config.toml
model = "model that answers yes/no questions on an image's attributes"
dataset = "patchworks of several textures"
train_examples = 145000
image_size = 32
crop_scale_min = 0.8
horizontal_flip = true
questions_per_image = 8
encoder_arch = "efficientnet_v2"
encoder_norm = "batchnorm"
encoder_activation = "hardswish"
encoder_channel_attention = "se"
encoder_padding_mode = "reflect"
encoder_depths = [2, 4, 4]
encoder_kernel_size = 3
encoder_stem = "single"
encoder_expansion = 3
encoder_widths = [32, 48, 72]
fusion = "prefix"
fusion_encoder_width = 384
fusion_encoder_layers = 8
fusion_encoder_norm = "rmsnorm"
fusion_encoder_norm_position = "pre"
fusion_encoder_activation = "gelu"
fusion_encoder_mlp_ratio = 6
fusion_encoder_head_dim = 48
fusion_encoder_fused_qkv = false
fusion_encoder_bias = "all"
fusion_encoder_qk_norm = false
fusion_encoder_parallel_block = false
fusion_encoder_inner_norm = false
fusion_encoder_drop_path = 0.05
fusion_encoder_positions = "learned"
fusion_encoder_connector = "linear"
init = "trunc_normal_002"
residual_init = "none"
optimizer = "muon"
muon_scale = "spectral"
lr = 0.017
momentum = 0.95
nesterov = true
orthogonalizer = "newton_schulz_5"
adamw_lr_other_params = 0.0011
steps = 18000
batch_size = 384
epochs = 47.7
lr_schedule = "cosine"
final_lr_fraction = 0.1
warmup_steps = 1800
weight_decay = 0.006
adamw_weight_decay_other_params = 0.05
Rows from block 4 of the image encoder of a small model that answers yes/no questions on an image's attributes, named by matrix and row number. Rows with one number belong to one channel. Each number is 200 + 20 x the weight over its row's rms, rounded and kept within 0 to 999. All counts start at 0. After the name is the row's rms in percent of the matrix's.
After each channel's rows are labels from the 100 images, of 14848, where the channel reaches its highest value: "strongest on" is what is common among them. Only what is clearly more common there than usual is listed. The data: patchworks of several textures. In brackets: how many of the 100, against the usual share in percent.
# convs0: expand 3x3 conv (encoder.blocks.4.convs.0.weight, 144x48x3x3, each kernel summed), inputs 0-47
# convs1: project pointwise conv (encoder.blocks.4.convs.1.weight, 48x144x1x1, transposed), outputs 0-47

convs0.76,064,216,200,199,226,213,223,213,173,156,168,183,213,206,178,217,218,211,195,189,177,172,191,210,200,213,208,207,170,158,181,207,180,180,177,167,204,244,231,189,227,208,189,197,193,184,194,211,190
convs1.76,073,173,192,227,224,189,195,206,183,226,175,176,224,214,221,182,221,179,200,210,198,199,171,193,219,211,182,193,176,226,186,179,190,210,190,212,207,166,200,252,183,169,200,205,228,187,210,157,206
strongest on: yellow (96 vs 45.9); plain (48 vs 11)

convs0.101,099,196,206,184,216,184,210,203,218,223,197,170,185,186,195,195,205,215,161,221,176,184,199,216,173,231,244,224,186,217,193,160,197,178,230,199,192,196,224,188,189,189,237,162,216,223,196,205,187
convs1.101,073,211,186,240,175,213,166,196,200,216,185,185,207,219,210,158,189,215,196,180,188,210,182,201,212,200,185,207,246,212,172,182,190,194,184,207,255,218,174,211,210,229,166,215,206,209,200,203,214
strongest on: teal (73 vs 45.6); wood (30 vs 10.9)

convs0.11,106,188,219,221,177,147,169,197,166,225,219,234,229,184,191,232,184,200,187,206,204,215,191,202,193,198,188,233,204,253,211,227,196,185,221,207,206,190,218,206,189,212,205,213,199,191,193,196,230
convs1.11,093,208,193,216,226,214,173,212,239,185,219,193,197,186,217,221,234,210,200,165,198,203,201,180,199,201,149,183,226,204,232,161,187,181,192,200,166,215,174,224,203,188,203,202,182,181,183,225,199
strongest on: patches: five (58 vs 24.9)

convs0.68,057,184,192,159,198,181,213,197,213,191,185,193,203,228,193,180,222,178,182,178,222,205,228,169,197,165,160,182,196,227,202,217,192,175,199,239,200,196,153,218,189,189,195,200,234,212,217,196,200
convs1.68,097,202,165,193,212,199,190,221,197,206,186,245,222,146,162,232,195,202,194,190,186,210,180,214,211,215,183,201,217,204,192,209,220,222,183,182,186,231,204,180,235,209,199,225,205,192,170,187,230
strongest on: plain (55 vs 11)

convs0.119,105,227,223,227,209,244,210,204,201,228,213,216,229,173,196,218,212,188,213,199,243,200,207,228,225,185,216,205,190,225,200,211,197,207,218,201,205,192,249,202,207,235,153,203,188,196,196,199,218
convs1.119,105,198,228,183,200,198,220,167,199,214,219,183,202,174,176,226,217,168,203,153,194,210,224,169,198,244,216,225,197,215,177,216,209,210,185,211,193,175,212,209,217,245,200,225,191,197,201,192,184
strongest on: patches: five (59 vs 24.9)

convs0.41,100,213,214,179,197,156,210,211,240,249,197,194,179,201,218,208,187,238,204,224,196,186,217,177,226,155,182,220,199,206,196,203,219,210,212,182,202,192,231,195,216,198,213,170,219,185,180,185,205
convs1.41,117,208,201,204,211,227,199,186,215,209,190,185,184,228,215,157,185,212,164,214,207,163,203,237,186,244,201,181,193,198,191,198,220,226,222,227,244,222,198,181,211,225,209,177,216,208,193,182,207
strongest on: patches: five (59 vs 24.9)

convs0.87,103,199,175,207,210,187,201,220,199,227,224,222,183,190,208,189,244,173,195,167,213,179,232,199,182,197,183,198,189,222,209,158,199,190,207,214,171,228,218,223,209,232,170,197,219,214,177,203,168
convs1.87,086,166,180,222,190,207,187,174,167,214,188,161,245,175,239,194,167,209,218,220,196,211,177,183,232,204,197,194,196,231,187,204,214,195,198,220,181,200,222,187,197,183,189,233,194,223,211,198,187
strongest on: white (82 vs 45.5); scaly (32 vs 10.7); crosshatched (31 vs 10.6)

convs0.14,099,208,229,229,175,191,175,212,191,218,176,190,221,178,198,187,220,221,200,184,198,204,210,205,200,244,207,221,233,239,158,225,206,199,173,201,212,223,178,186,189,220,203,195,242,213,195,186,183
convs1.14,096,218,192,179,219,205,207,217,211,177,189,197,216,220,245,204,217,181,194,189,229,208,206,190,200,198,187,188,200,162,174,195,204,144,234,189,181,211,219,208,241,165,205,168,190,197,200,184,209
strongest on: white (96 vs 45.5); pink (85 vs 45.7); rings (28 vs 10.8); striped (27 vs 10.8)

convs0.138,075,182,170,198,178,199,218,202,230,194,192,212,223,219,210,202,197,183,190,217,205,166,184,187,186,194,158,233,198,221,213,185,216,181,207,217,181,198,190,197,187,235,239,255,176,177,213,208,214
convs1.138,089,243,209,174,197,193,173,195,186,212,207,233,187,166,229,199,170,221,180,210,198,201,208,213,195,195,212,191,194,188,176,175,211,203,178,198,153,168,231,162,187,183,192,193,196,198,183,171,222
strongest on: yellow (72 vs 45.9); wood (27 vs 10.9)

convs0.15,061,237,176,206,231,210,214,188,142,209,173,177,201,216,204,213,190,170,211,187,198,177,201,186,182,206,199,170,189,167,213,227,186,185,205,198,205,245,222,212,213,183,213,228,217,184,185,199,203
convs1.15,076,162,202,207,214,203,183,211,194,201,168,183,220,206,205,186,235,207,209,210,191,189,186,184,216,214,192,186,185,215,168,181,171,184,174,232,218,160,197,227,174,190,150,185,223,182,222,188,202
strongest on: yellow (99 vs 45.9); plain (65 vs 11)

convs0.122,119,193,211,196,255,172,173,206,202,188,244,194,214,172,212,204,220,181,188,244,189,202,203,233,170,193,202,189,222,218,198,163,184,212,170,197,204,212,216,206,217,220,195,197,185,184,218,179,213
convs1.122,086,201,216,196,185,190,185,207,192,190,177,188,197,227,202,213,231,204,207,221,186,193,191,186,204,209,210,220,176,181,197,230,240,213,188,208,220,225,163,213,209,197,214,157,144,208,183,156,205
strongest on: checkered (67 vs 10.9); plaid (34 vs 10.6)

convs0.55,090,225,219,195,209,203,199,220,192,208,204,222,219,187,203,219,211,215,210,250,232,183,207,227,203,180,187,213,196,227,184,213,217,190,186,193,191,225,169,138,217,206,161,180,187,180,206,210,213
convs1.55,091,212,207,226,175,220,197,180,166,158,216,195,185,206,169,152,208,187,203,199,195,218,214,198,215,202,200,224,205,195,211,188,205,189,228,199,194,216,198,215,248,160,228,173,197,206,218,169,202
strongest on: patches: five (54 vs 24.9); scaly (28 vs 10.7)

convs0.58,128,216,201,207,181,238,188,186,206,233,208,206,198,178,208,227,159,180,219,224,179,179,195,215,194,233,168,175,213,161,196,213,189,192,204,165,191,183,191,197,174,174,226,213,202,220,180,201,175
convs1.58,122,172,216,232,185,196,243,187,212,197,197,190,169,209,175,199,212,224,197,169,204,237,220,194,201,223,206,212,167,201,199,198,214,196,206,188,183,213,147,205,212,204,166,202,225,187,238,193,212
strongest on: plain (27 vs 11)

convs0.18,094,180,195,209,226,200,194,206,211,209,202,200,167,212,215,223,217,199,175,199,175,222,231,218,190,191,193,181,201,230,210,172,227,158,185,221,240,230,200,220,171,204,219,237,224,224,199,215,209
convs1.18,082,238,206,196,198,171,191,199,164,194,191,181,228,193,218,184,209,196,211,231,188,172,195,181,181,216,192,180,188,161,194,219,153,214,195,200,209,177,215,198,202,167,171,186,179,162,206,182,183
strongest on: yellow (88 vs 45.9); plain (28 vs 11)

convs0.53,114,205,225,222,183,239,191,171,187,199,184,157,222,218,212,200,186,180,219,212,242,184,208,206,195,237,175,185,195,193,228,200,217,223,228,215,189,168,206,218,198,215,216,202,241,199,198,184,209
convs1.53,099,183,227,202,161,200,203,196,200,179,186,213,193,193,234,165,214,188,211,165,157,190,211,175,204,228,162,211,192,210,208,186,192,204,188,230,231,198,166,206,208,196,203,180,228,219,188,227,182
strongest on: brick (30 vs 11.3)

convs0.64,055,227,202,240,218,222,205,201,203,214,225,224,236,166,176,157,200,222,200,191,240,178,196,200,211,186,191,177,201,217,205,187,182,216,221,187,201,214,199,213,181,223,220,167,178,183,205,208,231
convs1.64,085,183,173,169,192,172,194,235,205,200,192,209,178,207,217,231,193,179,171,200,195,228,169,205,186,175,220,218,203,198,215,235,200,179,167,193,202,191,190,180,230,213,260,200,203,208,187,199,188
strongest on: plain (28 vs 11)

convs0.95,098,195,205,205,217,218,213,210,190,246,224,219,225,165,176,216,154,173,232,203,218,194,165,193,203,218,198,239,186,217,210,195,191,204,191,188,209,204,203,181,187,174,189,191,153,186,187,207,210
convs1.95,103,233,184,191,209,168,210,206,191,163,218,179,207,218,220,183,241,186,172,195,196,180,212,181,176,188,215,201,230,156,216,211,208,226,214,195,200,197,179,202,208,203,193,165,224,202,244,209,188
strongest on: teal (83 vs 45.6)

convs0.65,104,239,175,177,199,227,228,196,203,223,231,210,195,164,204,194,201,188,221,211,193,198,213,209,196,189,195,245,176,177,211,210,202,217,209,197,174,188,216,205,205,176,158,160,168,187,228,203,204
convs1.65,094,195,207,197,192,165,214,198,202,158,209,198,214,192,195,214,202,175,186,198,214,172,191,155,171,198,211,188,205,167,197,249,223,175,213,189,219,208,193,161,200,195,242,224,208,187,202,199,173
strongest on: teal (85 vs 45.6); veined (38 vs 10.7)

convs0.121,074,218,186,195,196,146,198,207,224,222,179,175,185,177,196,184,194,189,175,196,220,158,197,216,186,241,212,205,216,219,226,194,218,205,244,198,192,241,202,185,180,202,212,184,189,213,174,196,201
convs1.121,088,214,185,213,203,212,185,190,175,204,176,218,223,184,224,190,200,244,182,227,180,208,186,205,238,189,180,217,268,198,205,194,181,189,172,214,211,194,172,228,196,225,191,217,193,215,203,191,203
strongest on: white (94 vs 45.5)

convs0.102,052,198,238,183,214,230,216,201,198,205,219,203,167,222,179,211,179,208,182,224,191,215,175,176,176,225,180,172,221,161,213,215,209,160,197,228,177,226,197,231,190,217,204,195,219,195,218,208,195
convs1.102,094,195,177,179,164,171,201,213,212,200,191,236,219,190,217,237,185,203,165,212,204,218,203,220,197,174,210,204,234,215,177,209,196,207,167,198,191,187,189,184,216,225,195,182,223,195,166,161,230
strongest on: white (84 vs 45.5); plain (40 vs 11)

convs0.43,115,216,204,201,180,171,174,199,198,238,213,215,229,185,212,188,163,186,156,240,225,215,209,210,175,210,211,208,185,206,170,204,200,196,166,224,222,222,180,186,213,192,186,219,214,205,186,168,198
convs1.43,134,188,189,173,185,218,183,174,191,183,210,207,200,214,190,169,229,202,239,196,174,203,212,196,186,241,168,204,189,173,201,201,188,179,226,209,208,201,181,182,202,173,139,217,170,207,207,199,193
strongest on: white (81 vs 45.5); plain (41 vs 11)

convs0.142,068,199,203,213,194,192,214,172,190,210,163,183,208,187,154,203,236,191,183,201,190,171,245,196,206,175,190,181,191,170,171,189,167,191,187,215,192,227,221,229,219,199,192,215,169,203,198,182,181
convs1.142,066,194,208,216,220,180,183,223,162,207,190,178,213,214,235,175,196,198,210,221,169,197,162,191,203,244,234,188,185,236,184,189,198,177,180,223,222,174,210,209,176,183,199,195,215,174,198,196,204
strongest on: yellow (99 vs 45.9); plain (31 vs 11)

convs0.133,144,229,249,210,210,206,194,190,199,174,251,202,203,199,193,199,222,174,212,230,185,158,191,183,217,218,184,182,180,208,218,174,204,195,159,183,195,201,189,224,216,218,185,216,190,173,215,189,194
convs1.133,109,217,209,204,233,207,181,185,173,173,199,175,201,218,218,173,246,202,202,196,208,170,167,199,222,213,185,201,163,251,224,191,217,179,200,193,219,194,163,211,202,197,187,190,180,201,191,182,183
strongest on: checkered (96 vs 10.9); centre pattern: checkered (37 vs 3.1)

convs0.104,071,217,207,210,243,202,217,206,179,187,186,200,242,209,177,226,192,174,203,198,166,168,218,164,194,187,201,183,211,198,220,194,186,190,205,212,211,254,208,174,191,203,181,247,209,199,210,196,208
convs1.104,094,167,204,217,207,195,188,219,174,223,175,195,209,216,202,178,233,182,198,222,183,191,165,213,216,211,202,174,183,214,178,188,170,181,170,228,218,174,232,232,190,172,180,187,207,173,219,209,208
strongest on: yellow (100 vs 45.9); plain (43 vs 11)

convs0.9,109,207,190,193,220,177,173,185,199,215,225,212,187,170,179,193,234,201,165,188,157,203,180,191,174,194,160,193,195,238,202,183,237,221,187,191,188,220,202,205,219,195,196,186,203,173,161,209,205
convs1.9,095,189,208,185,199,198,159,211,196,205,154,163,225,192,205,205,188,207,198,196,160,206,160,172,209,190,202,192,200,204,243,206,200,187,213,213,237,171,199,187,195,184,192,203,210,198,185,190,252
strongest on: plain (27 vs 11)